A small contrastive image-text model, trained from scratch.
Model: 48-pixel images, encoder arch convmixer, encoder norm batchnorm, encoder activation celu, encoder patch size 4, encoder depths [9], encoder widths [256], text encoder width 384, text encoder norm layernorm, text encoder activation gelu_tanh.
Data: trained on procedural textures in two colours, tilted and lit, 195000 training examples.
Rows from block 3 of the image encoder of a small contrastive image-text model, named by matrix and row number. Each number is 200 + 30 x the weight over its row's rms, rounded and kept within 0 to 999. All counts start at 0.
After each channel's rows are labels from the 100 images, of 14848, where the channel reaches its highest value: "responds to" is what is common among them; "colour at peak" is the nearest of a few named colours to the mean colour under the peak. Only what is clearly more common there than usual is listed. The data: procedural textures in two colours, tilted and lit.
# pw: pointwise conv (encoder.blocks.3.pw.weight, 256x256x1x1), inputs 192-255

pw.185,210,157,219,182,185,141,187,162,175,210,217,178,234,225,192,200,153,215,190,160,219,188,266,93,191,153,195,154,143,217,204,163,192,194,216,216,202,208,163,203,167,199,211,220,221,211,181,213,219,182,189,208,281,245,201,206,185,197,222,219,224,243,232,182
responds to: ground colour: green
colour at peak: green

pw.242,200,158,192,191,200,152,166,198,201,182,186,200,196,156,223,224,198,157,265,206,181,231,223,180,146,202,193,240,188,278,192,164,219,193,195,197,156,147,176,229,171,223,218,242,201,228,193,136,243,188,240,211,216,199,202,186,213,222,163,206,235,217,158,156
responds to: rings
colour at peak: grey

pw.207,208,186,205,196,193,217,193,185,231,179,198,172,212,225,184,180,106,262,185,219,193,175,225,196,95,227,161,190,203,200,189,173,184,186,186,228,173,128,182,166,204,202,192,178,176,208,186,232,183,214,215,188,185,195,173,183,225,199,205,211,201,255,177,210
responds to: teal; ground colour: teal; orange; pattern colour: orange
colour at peak: grey

pw.199,185,199,249,213,197,199,197,244,210,228,233,152,184,187,213,198,205,178,190,202,227,199,224,200,152,228,205,155,214,224,187,171,204,212,228,194,228,199,202,191,193,140,209,170,176,216,188,199,182,249,206,209,171,212,254,234,293,227,205,157,205,197,187,227
responds to: brown; blue; pattern colour: brown; ground colour: blue
colour at peak: brown

pw.77,193,180,199,206,196,190,158,195,273,194,192,167,166,194,142,208,234,196,180,230,207,168,221,215,240,191,167,224,180,193,192,166,164,200,167,185,254,173,173,208,201,180,187,215,174,193,185,195,186,219,176,213,210,214,278,175,231,174,124,181,238,194,173,230
responds to: yellow; pattern colour: yellow; purple; ground colour: purple
colour at peak: grey

pw.181,224,241,224,214,227,176,179,190,198,214,240,201,221,194,216,227,202,176,212,225,224,256,249,211,196,144,192,158,223,186,212,173,227,226,165,192,199,176,188,210,241,191,196,205,196,175,170,181,192,210,203,231,201,215,191,196,211,185,206,182,208,168,250,164
responds to: rings
colour at peak: grey

pw.75,229,148,112,220,235,272,206,184,198,216,163,210,225,209,175,198,171,206,203,270,217,209,194,173,229,193,146,206,176,217,174,170,219,238,202,187,218,243,209,180,167,197,180,126,171,129,190,237,224,172,235,223,128,187,189,210,238,173,178,256,196,199,199,146
responds to: white; red; ground colour: red
colour at peak: red

pw.76,186,139,207,192,160,206,225,188,184,178,183,190,148,172,212,226,188,173,238,174,208,151,214,195,191,199,206,122,212,189,178,184,132,187,183,181,139,222,195,211,174,195,225,204,235,190,205,193,195,189,231,199,196,208,177,186,184,194,196,190,235,214,238,244
responds to: rings
colour at peak: grey

pw.224,187,200,194,212,223,183,242,172,268,169,172,227,200,182,209,179,180,214,206,225,183,178,192,263,188,160,196,241,213,175,205,216,240,216,233,204,238,184,219,218,178,175,211,164,141,205,163,260,226,189,190,190,176,225,261,187,166,224,213,232,242,199,286,214
responds to: speckled
colour at peak: grey

pw.195,208,184,157,171,241,204,214,268,254,211,205,209,201,208,151,200,134,220,238,249,157,141,173,186,159,171,221,244,186,243,208,212,184,186,205,185,197,168,195,173,159,194,234,183,231,159,231,168,193,177,241,205,229,236,204,230,222,197,168,234,215,215,256,226
responds to: purple; yellow; pattern colour: purple; ground colour: purple
colour at peak: purple

pw.196,178,158,192,199,203,193,217,193,196,217,147,224,180,218,193,151,220,192,174,204,135,194,190,159,230,179,253,228,207,185,184,217,218,170,168,227,182,221,158,162,202,222,234,213,209,251,182,178,190,224,194,210,194,188,275,209,255,206,177,218,191,194,224,160
responds to: brown; grey; teal; pattern colour: grey
colour at peak: brown; grey

pw.153,166,197,188,177,213,220,202,221,159,174,188,226,171,193,257,170,156,195,131,197,208,160,178,235,213,203,183,230,173,223,178,194,116,199,222,209,205,221,245,200,150,202,206,229,249,196,218,173,143,193,242,211,175,208,253,188,267,233,204,219,211,218,188,153
responds to: orange; blue; brown; pattern colour: orange
colour at peak: brown; orange

pw.117,190,173,196,189,254,216,172,197,195,191,208,179,141,194,242,186,178,164,180,190,201,215,165,199,179,190,242,213,165,233,227,194,223,178,216,216,213,213,188,213,223,201,238,199,204,223,186,208,223,256,152,198,160,262,209,155,203,170,254,150,245,173,225,224
responds to: yellow; pattern colour: yellow; ground colour: purple
colour at peak: grey

pw.112,242,194,181,181,245,237,207,173,173,209,186,198,226,192,227,251,210,167,201,139,162,200,316,190,206,222,220,194,223,228,229,210,218,202,205,208,278,196,206,247,245,243,193,221,155,164,160,198,201,207,205,222,200,196,177,178,209,164,181,179,213,232,223,239
responds to: plaid; ground colour: grey
colour at peak: grey

pw.228,172,159,206,222,163,196,173,216,187,199,189,212,150,238,165,209,243,157,244,189,212,210,142,189,227,157,196,223,240,231,245,205,168,176,177,184,199,173,161,249,204,249,189,201,224,215,197,162,231,213,146,185,193,181,232,125,210,211,200,231,180,217,196,205
responds to: white; black; pattern colour: white; yellow
colour at peak: pink

pw.51,176,197,219,174,156,161,215,215,212,191,182,254,202,188,235,171,214,213,201,218,201,167,133,173,245,171,186,237,180,235,188,199,181,221,211,208,150,225,235,197,191,244,181,161,182,207,194,184,183,195,194,207,173,212,175,197,163,188,203,175,187,248,218,178
responds to: yellow; honeycomb
colour at peak: grey

pw.94,236,172,195,209,161,193,203,160,189,161,179,238,214,242,222,224,207,192,218,246,188,207,220,206,221,184,227,186,237,204,231,203,176,218,208,197,143,212,193,208,176,278,152,225,180,204,179,201,176,203,269,200,172,215,184,216,230,229,165,232,182,264,193,170
responds to: orange; yellow; pattern colour: orange; pattern colour: yellow
colour at peak: grey

pw.115,211,165,137,199,171,201,125,210,235,172,200,188,174,215,186,199,182,195,151,197,207,204,211,188,163,183,155,212,203,204,174,178,165,187,191,163,227,112,197,235,175,169,207,207,203,182,185,169,198,233,202,194,186,197,182,159,203,201,200,234,170,171,140,171
responds to: black; white; pattern colour: black
colour at peak: grey

pw.187,211,239,144,201,178,182,193,216,219,169,193,184,160,270,174,182,120,227,204,186,172,195,202,197,195,201,198,176,176,173,182,177,223,191,187,194,203,183,207,199,178,224,221,215,190,213,223,142,173,175,206,141,180,217,170,225,144,238,223,263,232,342,180,217
responds to: green; ground colour: green; red; pattern colour: red
colour at peak: green

pw.78,190,206,172,231,206,218,231,228,204,221,234,175,172,209,185,177,191,199,214,219,183,247,196,248,245,159,202,177,251,240,248,180,226,222,157,152,221,173,165,200,195,254,179,189,199,154,150,198,204,188,161,210,199,265,243,186,206,245,160,192,220,192,173,187
responds to: speckled
colour at peak: grey

pw.26,233,153,202,188,186,209,278,182,205,233,180,219,169,189,205,186,181,227,165,192,165,209,142,200,176,206,239,227,207,151,196,245,202,150,165,226,169,244,196,200,246,204,169,193,194,168,157,160,187,204,200,197,169,205,202,184,218,137,182,199,132,209,131,259
responds to: rings; green
colour at peak: green

pw.17,253,169,201,174,169,206,204,184,207,200,166,205,189,199,195,244,212,225,175,266,265,205,133,210,191,197,228,174,216,180,152,226,172,223,201,210,174,195,176,242,174,210,154,218,199,209,218,162,144,203,162,215,159,174,163,183,235,197,199,214,210,208,199,168
responds to: green; purple; ground colour: green; pattern colour: purple
colour at peak: purple; pink

pw.184,204,160,173,235,228,153,191,253,192,223,205,112,165,190,239,230,192,211,241,218,224,206,240,200,178,229,179,169,192,166,215,235,220,232,196,142,221,200,191,194,180,141,228,224,216,205,160,166,208,254,210,192,184,179,200,239,223,192,261,210,172,208,184,228
responds to: brown; grey; pattern colour: brown; pattern colour: grey
colour at peak: brown; grey

pw.234,199,196,193,194,192,178,200,195,198,172,188,202,198,204,245,160,176,194,191,300,163,181,170,190,197,159,251,167,206,194,244,252,218,220,183,163,213,231,236,236,174,161,181,219,237,175,235,172,241,224,261,231,139,224,200,235,196,178,218,206,172,175,244,176
responds to: purple; pattern colour: purple; yellow; ground colour: yellow
colour at peak: purple

pw.150,232,187,249,282,188,198,231,229,161,217,222,151,259,165,224,207,188,213,210,160,206,148,273,195,168,204,210,187,204,197,212,201,268,158,205,178,226,200,221,214,228,179,182,191,186,231,208,189,270,173,157,133,208,164,185,135,210,211,167,194,174,201,219,193
responds to: honeycomb
colour at peak: grey

pw.144,183,86,219,183,207,206,177,224,214,198,269,212,185,211,229,181,206,266,243,200,210,93,200,199,235,216,202,214,173,205,209,208,218,258,150,147,179,173,200,194,142,184,224,244,203,181,182,176,129,200,195,215,212,241,206,237,193,186,212,178,186,217,266,193
responds to: grid
colour at peak: grey

pw.159,190,200,177,167,180,186,170,193,209,227,207,222,163,200,182,225,173,213,207,185,223,249,211,227,179,158,176,232,176,187,200,173,239,199,169,107,205,208,262,176,214,215,214,223,157,223,136,146,218,243,173,191,165,183,174,172,182,229,189,244,194,201,197,234
responds to: blue; pattern colour: blue; ground colour: red; honeycomb
colour at peak: grey; purple

pw.88,215,178,160,186,233,224,179,182,247,236,245,153,246,284,164,237,222,179,179,242,170,195,191,217,202,193,161,216,238,193,209,133,143,199,202,223,234,202,268,149,234,193,153,189,193,212,253,156,212,149,190,169,216,150,251,188,190,211,278,212,189,210,211,201
responds to: red; pattern colour: red; teal; ground colour: teal
colour at peak: brown

pw.166,181,183,207,207,204,213,196,264,206,174,171,185,142,169,195,212,192,217,206,191,209,212,231,229,230,140,170,166,206,235,179,177,234,245,213,225,219,227,215,185,248,173,176,174,182,153,232,172,194,183,224,230,183,192,207,144,140,186,165,202,193,181,191,158
responds to: honeycomb; green; pattern colour: green; ground colour: red
colour at peak: grey

pw.113,191,200,221,142,159,202,226,214,197,170,194,206,176,208,238,159,197,199,186,237,206,207,179,181,186,203,217,174,209,250,202,199,193,238,256,196,230,190,207,234,232,284,161,238,228,189,163,167,209,239,190,162,155,252,223,188,231,163,198,178,246,172,169,188
responds to: pink; green; ground colour: pink; pattern colour: green
colour at peak: pink; orange

pw.186,199,203,188,198,219,228,212,173,158,225,193,209,178,153,205,234,171,213,184,173,220,186,127,178,200,168,191,209,227,206,239,146,218,211,221,253,199,243,163,193,226,186,203,190,235,176,178,228,182,207,187,253,212,270,226,190,183,225,192,218,201,167,195,153
responds to: yellow; blue; rings; pattern colour: blue
colour at peak: grey

pw.216,175,220,282,200,166,191,213,248,175,202,169,195,245,202,207,207,223,212,193,187,189,184,219,196,207,228,160,167,190,205,240,237,194,241,201,148,190,165,183,223,182,173,171,161,201,148,212,183,228,198,221,198,221,252,179,287,155,185,216,187,244,195,179,173
responds to: pattern colour: blue; pattern colour: teal
colour at peak: grey

pw.29,225,184,192,193,247,197,195,206,226,171,185,174,210,222,188,167,208,225,206,254,169,188,208,191,211,183,204,197,198,180,185,209,193,156,157,191,185,209,218,180,196,203,148,197,189,180,205,170,203,222,166,208,198,196,227,175,186,202,216,222,214,233,198,146
responds to: green; pattern colour: green; pink; ground colour: pink
colour at peak: green

pw.223,192,213,221,194,255,190,164,238,258,214,198,192,174,195,202,188,209,206,170,189,197,251,184,207,224,222,204,236,196,167,156,197,192,187,192,176,224,174,225,184,148,200,173,240,236,221,173,242,201,251,261,189,237,180,238,183,202,202,211,208,188,252,182,247
responds to: red; speckled; pattern colour: red
colour at peak: grey

pw.125,204,169,175,156,180,205,141,254,179,235,211,193,202,244,187,191,189,145,168,243,199,174,200,188,206,214,191,168,144,231,197,178,197,226,195,184,167,220,152,160,216,224,186,188,210,175,173,235,202,206,228,214,211,165,230,187,205,218,171,171,247,194,199,193
responds to: blue; pattern colour: blue; yellow; ground colour: yellow
colour at peak: blue

pw.221,199,200,234,210,179,170,202,201,189,225,181,153,199,217,159,199,165,230,216,175,203,188,182,178,166,198,176,191,254,228,167,237,250,239,174,218,164,168,199,169,207,208,212,168,216,220,139,170,189,143,227,241,200,211,192,214,254,156,220,179,217,185,194,196
responds to: looped
colour at peak: grey

pw.146,215,194,231,236,140,215,173,243,212,200,200,235,204,216,249,221,150,200,159,193,203,203,202,225,156,197,173,182,177,266,194,162,249,218,185,224,126,212,261,189,199,208,144,216,233,163,175,217,196,212,194,190,188,209,180,202,202,180,211,147,209,186,203,207
responds to: teal; pink; pattern colour: teal; ground colour: pink
colour at peak: green; cyan

pw.147,168,169,174,192,133,141,202,239,181,159,220,202,197,240,228,169,263,273,154,220,195,198,204,161,176,191,219,215,214,243,192,206,182,224,187,146,201,197,173,145,146,137,199,230,223,197,196,300,204,206,229,163,182,187,213,208,188,242,163,224,239,209,229,162
responds to: purple; pattern colour: purple; yellow; ground colour: yellow
colour at peak: purple

pw.197,186,202,228,220,217,162,212,215,213,155,168,221,170,180,233,246,200,169,268,214,152,202,199,241,192,191,239,248,241,162,122,179,165,139,191,177,208,197,220,228,220,197,198,228,250,207,218,212,292,249,210,190,231,181,225,162,192,186,209,190,179,233,195,125
responds to: teal; orange; ground colour: orange; pattern colour: teal
colour at peak: grey; pink

pw.46,227,128,220,192,136,170,238,179,195,168,250,117,176,166,196,221,265,198,189,225,195,211,182,231,231,198,215,194,234,176,190,156,188,180,206,188,206,200,234,164,181,214,214,207,216,217,197,188,196,227,179,195,191,186,166,216,249,251,231,170,215,218,219,187
responds to: green; pattern colour: green; pink; ground colour: pink
colour at peak: grey

pw.214,173,166,207,164,179,181,189,187,183,231,193,195,191,195,163,192,221,207,188,188,160,189,173,240,175,204,248,274,177,203,225,213,213,169,191,249,241,212,173,182,172,207,202,268,215,192,165,174,239,196,204,206,178,187,219,182,211,180,199,265,243,216,227,205
responds to: blue; pattern colour: blue; dotted; pattern colour: teal
colour at peak: grey; blue

pw.232,210,241,177,209,208,182,196,217,114,212,141,243,143,179,192,218,189,237,153,208,206,255,224,206,184,191,190,208,244,181,201,243,216,214,234,118,199,189,256,260,150,190,165,187,213,173,152,236,222,161,147,165,212,236,224,188,234,192,203,223,192,226,244,245
responds to: brown; pattern colour: brown; pattern colour: red
colour at peak: brown

pw.103,156,167,214,193,192,234,174,177,154,241,172,177,209,205,233,168,232,170,212,174,201,188,227,204,215,192,156,189,219,225,173,198,171,193,235,222,138,230,176,196,210,225,272,169,250,189,171,223,211,201,192,239,192,160,172,204,178,195,196,186,187,210,185,215
responds to: plaid; teal; pattern colour: teal
colour at peak: grey

pw.141,159,213,192,263,234,212,209,193,208,230,176,190,166,157,174,205,181,223,201,184,121,164,209,130,256,220,172,227,179,224,230,230,215,198,215,179,202,166,187,232,196,219,210,196,216,223,212,213,180,177,222,233,181,208,146,163,241,189,194,285,247,205,202,191
responds to: black; white; ground colour: black; pattern colour: white
colour at peak: grey

pw.126,213,220,230,235,186,199,232,168,205,206,220,181,238,177,210,225,187,203,180,149,194,184,150,181,214,211,181,219,160,199,248,156,204,222,188,177,225,164,192,199,201,197,295,232,221,213,225,188,253,210,203,224,275,198,166,188,205,194,206,235,202,225,233,204
responds to: plaid
colour at peak: grey

pw.10,217,230,190,213,209,207,204,179,241,196,184,225,184,176,184,199,177,209,182,223,192,249,170,185,256,225,196,241,149,207,223,192,200,166,148,250,147,246,238,159,195,208,193,157,248,222,203,216,180,219,245,156,185,189,131,159,201,232,187,191,245,229,204,186
responds to: black; pattern colour: black
colour at peak: brown

pw.41,223,231,190,247,152,205,231,212,181,208,176,193,198,208,187,173,248,197,197,182,245,205,223,163,165,186,193,205,225,207,209,153,229,207,198,245,266,226,202,168,199,193,211,167,227,200,192,235,224,177,234,183,240,232,205,165,182,213,170,229,212,232,158,176
responds to: yellow; pattern colour: yellow
colour at peak: grey

pw.1,194,161,197,246,230,149,225,208,177,175,191,153,230,205,175,170,280,186,195,174,180,144,206,193,154,170,227,194,201,233,199,157,209,210,232,243,179,202,194,246,287,187,185,222,252,236,227,251,179,213,210,208,199,157,208,220,185,168,214,241,212,197,288,187
responds to: green; pattern colour: green; red; ground colour: red
colour at peak: grey

pw.219,189,146,159,203,169,169,187,227,178,211,196,201,194,212,221,211,193,197,134,163,212,166,192,169,215,182,193,266,220,202,177,235,143,186,186,219,128,120,180,229,122,175,195,233,243,217,224,218,220,222,136,191,157,208,194,236,217,211,242,167,186,219,249,161
responds to: red; honeycomb; pattern colour: red
colour at peak: grey

pw.11,205,166,198,212,188,227,204,185,177,194,201,223,201,237,191,211,206,231,170,203,186,210,217,153,192,205,216,156,250,213,214,199,181,179,153,172,213,208,203,204,208,218,172,173,186,234,189,239,262,207,172,176,185,184,270,193,222,202,160,207,176,183,213,206
responds to: brown; pattern colour: brown; grey; ground colour: blue
colour at peak: brown

pw.102,171,267,174,232,166,243,161,183,277,195,199,197,168,179,223,214,200,215,247,179,180,269,196,234,229,232,257,287,198,193,249,250,175,245,147,221,261,170,160,164,171,241,195,179,161,184,199,238,213,238,161,232,205,276,196,170,178,215,256,174,213,169,172,196
responds to: speckled
colour at peak: grey

pw.83,203,214,196,153,183,213,197,124,151,230,178,226,245,173,204,202,234,230,174,220,191,194,248,191,193,224,158,192,193,189,236,209,218,156,228,190,160,220,197,203,230,189,260,215,164,158,157,195,193,137,197,180,233,214,227,144,208,251,162,218,170,205,207,174
responds to: plaid
colour at peak: grey

pw.42,159,189,264,192,166,181,180,220,234,166,264,212,243,201,253,235,201,198,179,178,242,194,235,191,221,188,203,206,185,177,195,191,189,236,200,201,188,198,182,210,270,139,229,159,170,203,190,202,173,207,173,202,164,213,206,232,192,188,183,201,193,166,233,215
responds to: looped
colour at peak: grey

pw.23,193,211,173,182,166,262,184,222,198,218,167,202,210,199,224,207,229,153,211,185,187,235,197,177,192,206,219,232,189,208,164,170,237,179,181,192,206,253,224,185,134,219,179,269,230,203,144,194,160,211,222,183,167,265,186,233,164,216,177,228,210,229,205,180
responds to: coarse scale; blue; checkered; ground colour: blue
colour at peak: orange

pw.231,201,180,160,230,214,157,174,189,199,207,222,159,223,223,181,241,206,223,163,276,240,166,259,210,193,192,195,222,241,165,241,168,216,227,198,176,220,201,176,241,180,198,179,201,228,180,179,235,239,206,191,264,211,201,226,179,209,190,162,245,159,191,210,215
responds to: purple; ground colour: purple; pattern colour: purple
colour at peak: purple

pw.229,261,208,160,191,203,193,170,169,234,194,180,183,189,154,176,182,240,201,190,191,191,148,186,203,220,153,256,171,221,186,191,212,195,161,180,176,177,177,194,199,196,178,195,143,204,236,160,202,198,140,246,180,198,180,195,245,198,209,189,219,169,229,239,184
responds to: green; pattern colour: green; dotted; ground colour: purple
colour at peak: green

pw.89,185,186,175,181,192,183,273,181,214,143,224,170,187,209,210,228,328,168,197,214,206,159,163,209,291,216,202,217,207,233,187,240,190,206,121,166,199,172,189,198,225,249,209,169,162,213,205,193,178,203,171,217,190,215,187,208,226,215,211,244,182,135,176,202
responds to: blue; pattern colour: blue; teal; pattern colour: teal
colour at peak: grey

pw.171,229,260,211,177,171,183,176,200,262,172,176,175,205,220,175,198,255,177,216,235,197,144,165,161,267,215,186,230,167,238,180,220,213,186,221,213,174,242,197,210,167,179,184,183,215,200,229,192,173,215,201,189,165,222,174,204,195,217,202,148,191,212,200,202
responds to: teal; pattern colour: teal; pattern colour: green; ground colour: pink
colour at peak: grey

pw.82,199,167,217,212,192,217,181,188,189,267,220,198,197,222,207,206,152,193,263,154,176,223,182,187,210,229,159,222,205,230,240,117,173,225,163,204,150,204,202,154,194,191,204,165,195,219,237,145,169,254,187,242,220,191,246,167,176,186,203,239,177,231,183,246
responds to: coarse scale; ground colour: teal
colour at peak: grey

pw.139,170,157,170,204,165,199,281,180,207,197,210,159,143,182,203,176,194,208,221,187,205,223,142,171,168,209,234,187,227,162,224,221,184,197,155,170,194,202,202,210,191,250,196,219,190,221,201,174,199,191,218,207,231,195,189,160,196,180,183,202,127,263,196,261
responds to: rings; spiral
colour at peak: grey

pw.188,162,197,195,175,237,184,221,183,235,120,222,148,215,244,198,198,212,236,204,220,150,252,189,232,204,225,212,190,183,187,195,180,187,173,196,173,221,208,157,185,197,174,151,173,178,198,187,232,205,195,196,217,192,155,202,207,192,204,176,115,202,196,233,213
responds to: green; pattern colour: green; purple; yellow
colour at peak: green

pw.12,184,202,214,226,183,199,198,206,189,210,199,198,196,181,226,196,190,258,160,205,256,210,219,206,202,205,179,170,235,203,190,173,166,194,200,198,221,188,184,241,186,188,201,188,182,194,215,168,191,219,179,190,221,207,277,193,197,123,264,213,214,238,176,164
responds to: pink; pattern colour: pink; green; ground colour: green
colour at peak: pink

pw.100,233,203,178,199,243,233,176,219,205,190,252,183,227,133,238,147,180,172,206,209,186,144,265,214,180,265,149,181,189,227,169,195,225,183,201,229,148,190,166,244,165,228,192,136,202,225,194,243,189,226,207,268,213,188,226,146,182,193,209,191,190,178,148,178
responds to: white; pattern colour: white; ground colour: red
colour at peak: pink

pw.85,211,208,160,227,185,199,180,202,172,296,164,238,188,149,192,175,247,192,174,191,219,167,263,234,203,152,196,180,179,191,147,203,172,183,231,193,223,195,231,229,160,173,199,221,225,180,187,178,194,205,174,234,192,200,145,210,214,202,200,172,197,201,225,156
responds to: purple; yellow; ground colour: purple; pattern colour: yellow
colour at peak: yellow

pw.135,191,201,191,207,228,171,188,205,216,154,175,225,198,241,153,214,187,219,217,233,233,194,221,228,154,179,204,166,213,193,199,271,248,129,216,215,183,200,163,204,190,171,163,152,175,193,181,199,236,161,160,182,189,230,190,222,176,275,158,212,177,210,176,134
responds to: purple; pattern colour: purple; yellow; ground colour: yellow
colour at peak: purple

pw.14,214,245,227,218,220,233,187,198,170,226,197,193,206,188,215,208,195,181,222,229,178,272,201,182,182,179,245,203,175,108,178,210,160,198,194,263,220,224,208,139,170,216,201,228,210,179,158,155,182,196,206,232,195,185,217,242,199,226,194,193,202,176,179,188
responds to: brown; pattern colour: brown; blue; ground colour: blue
colour at peak: brown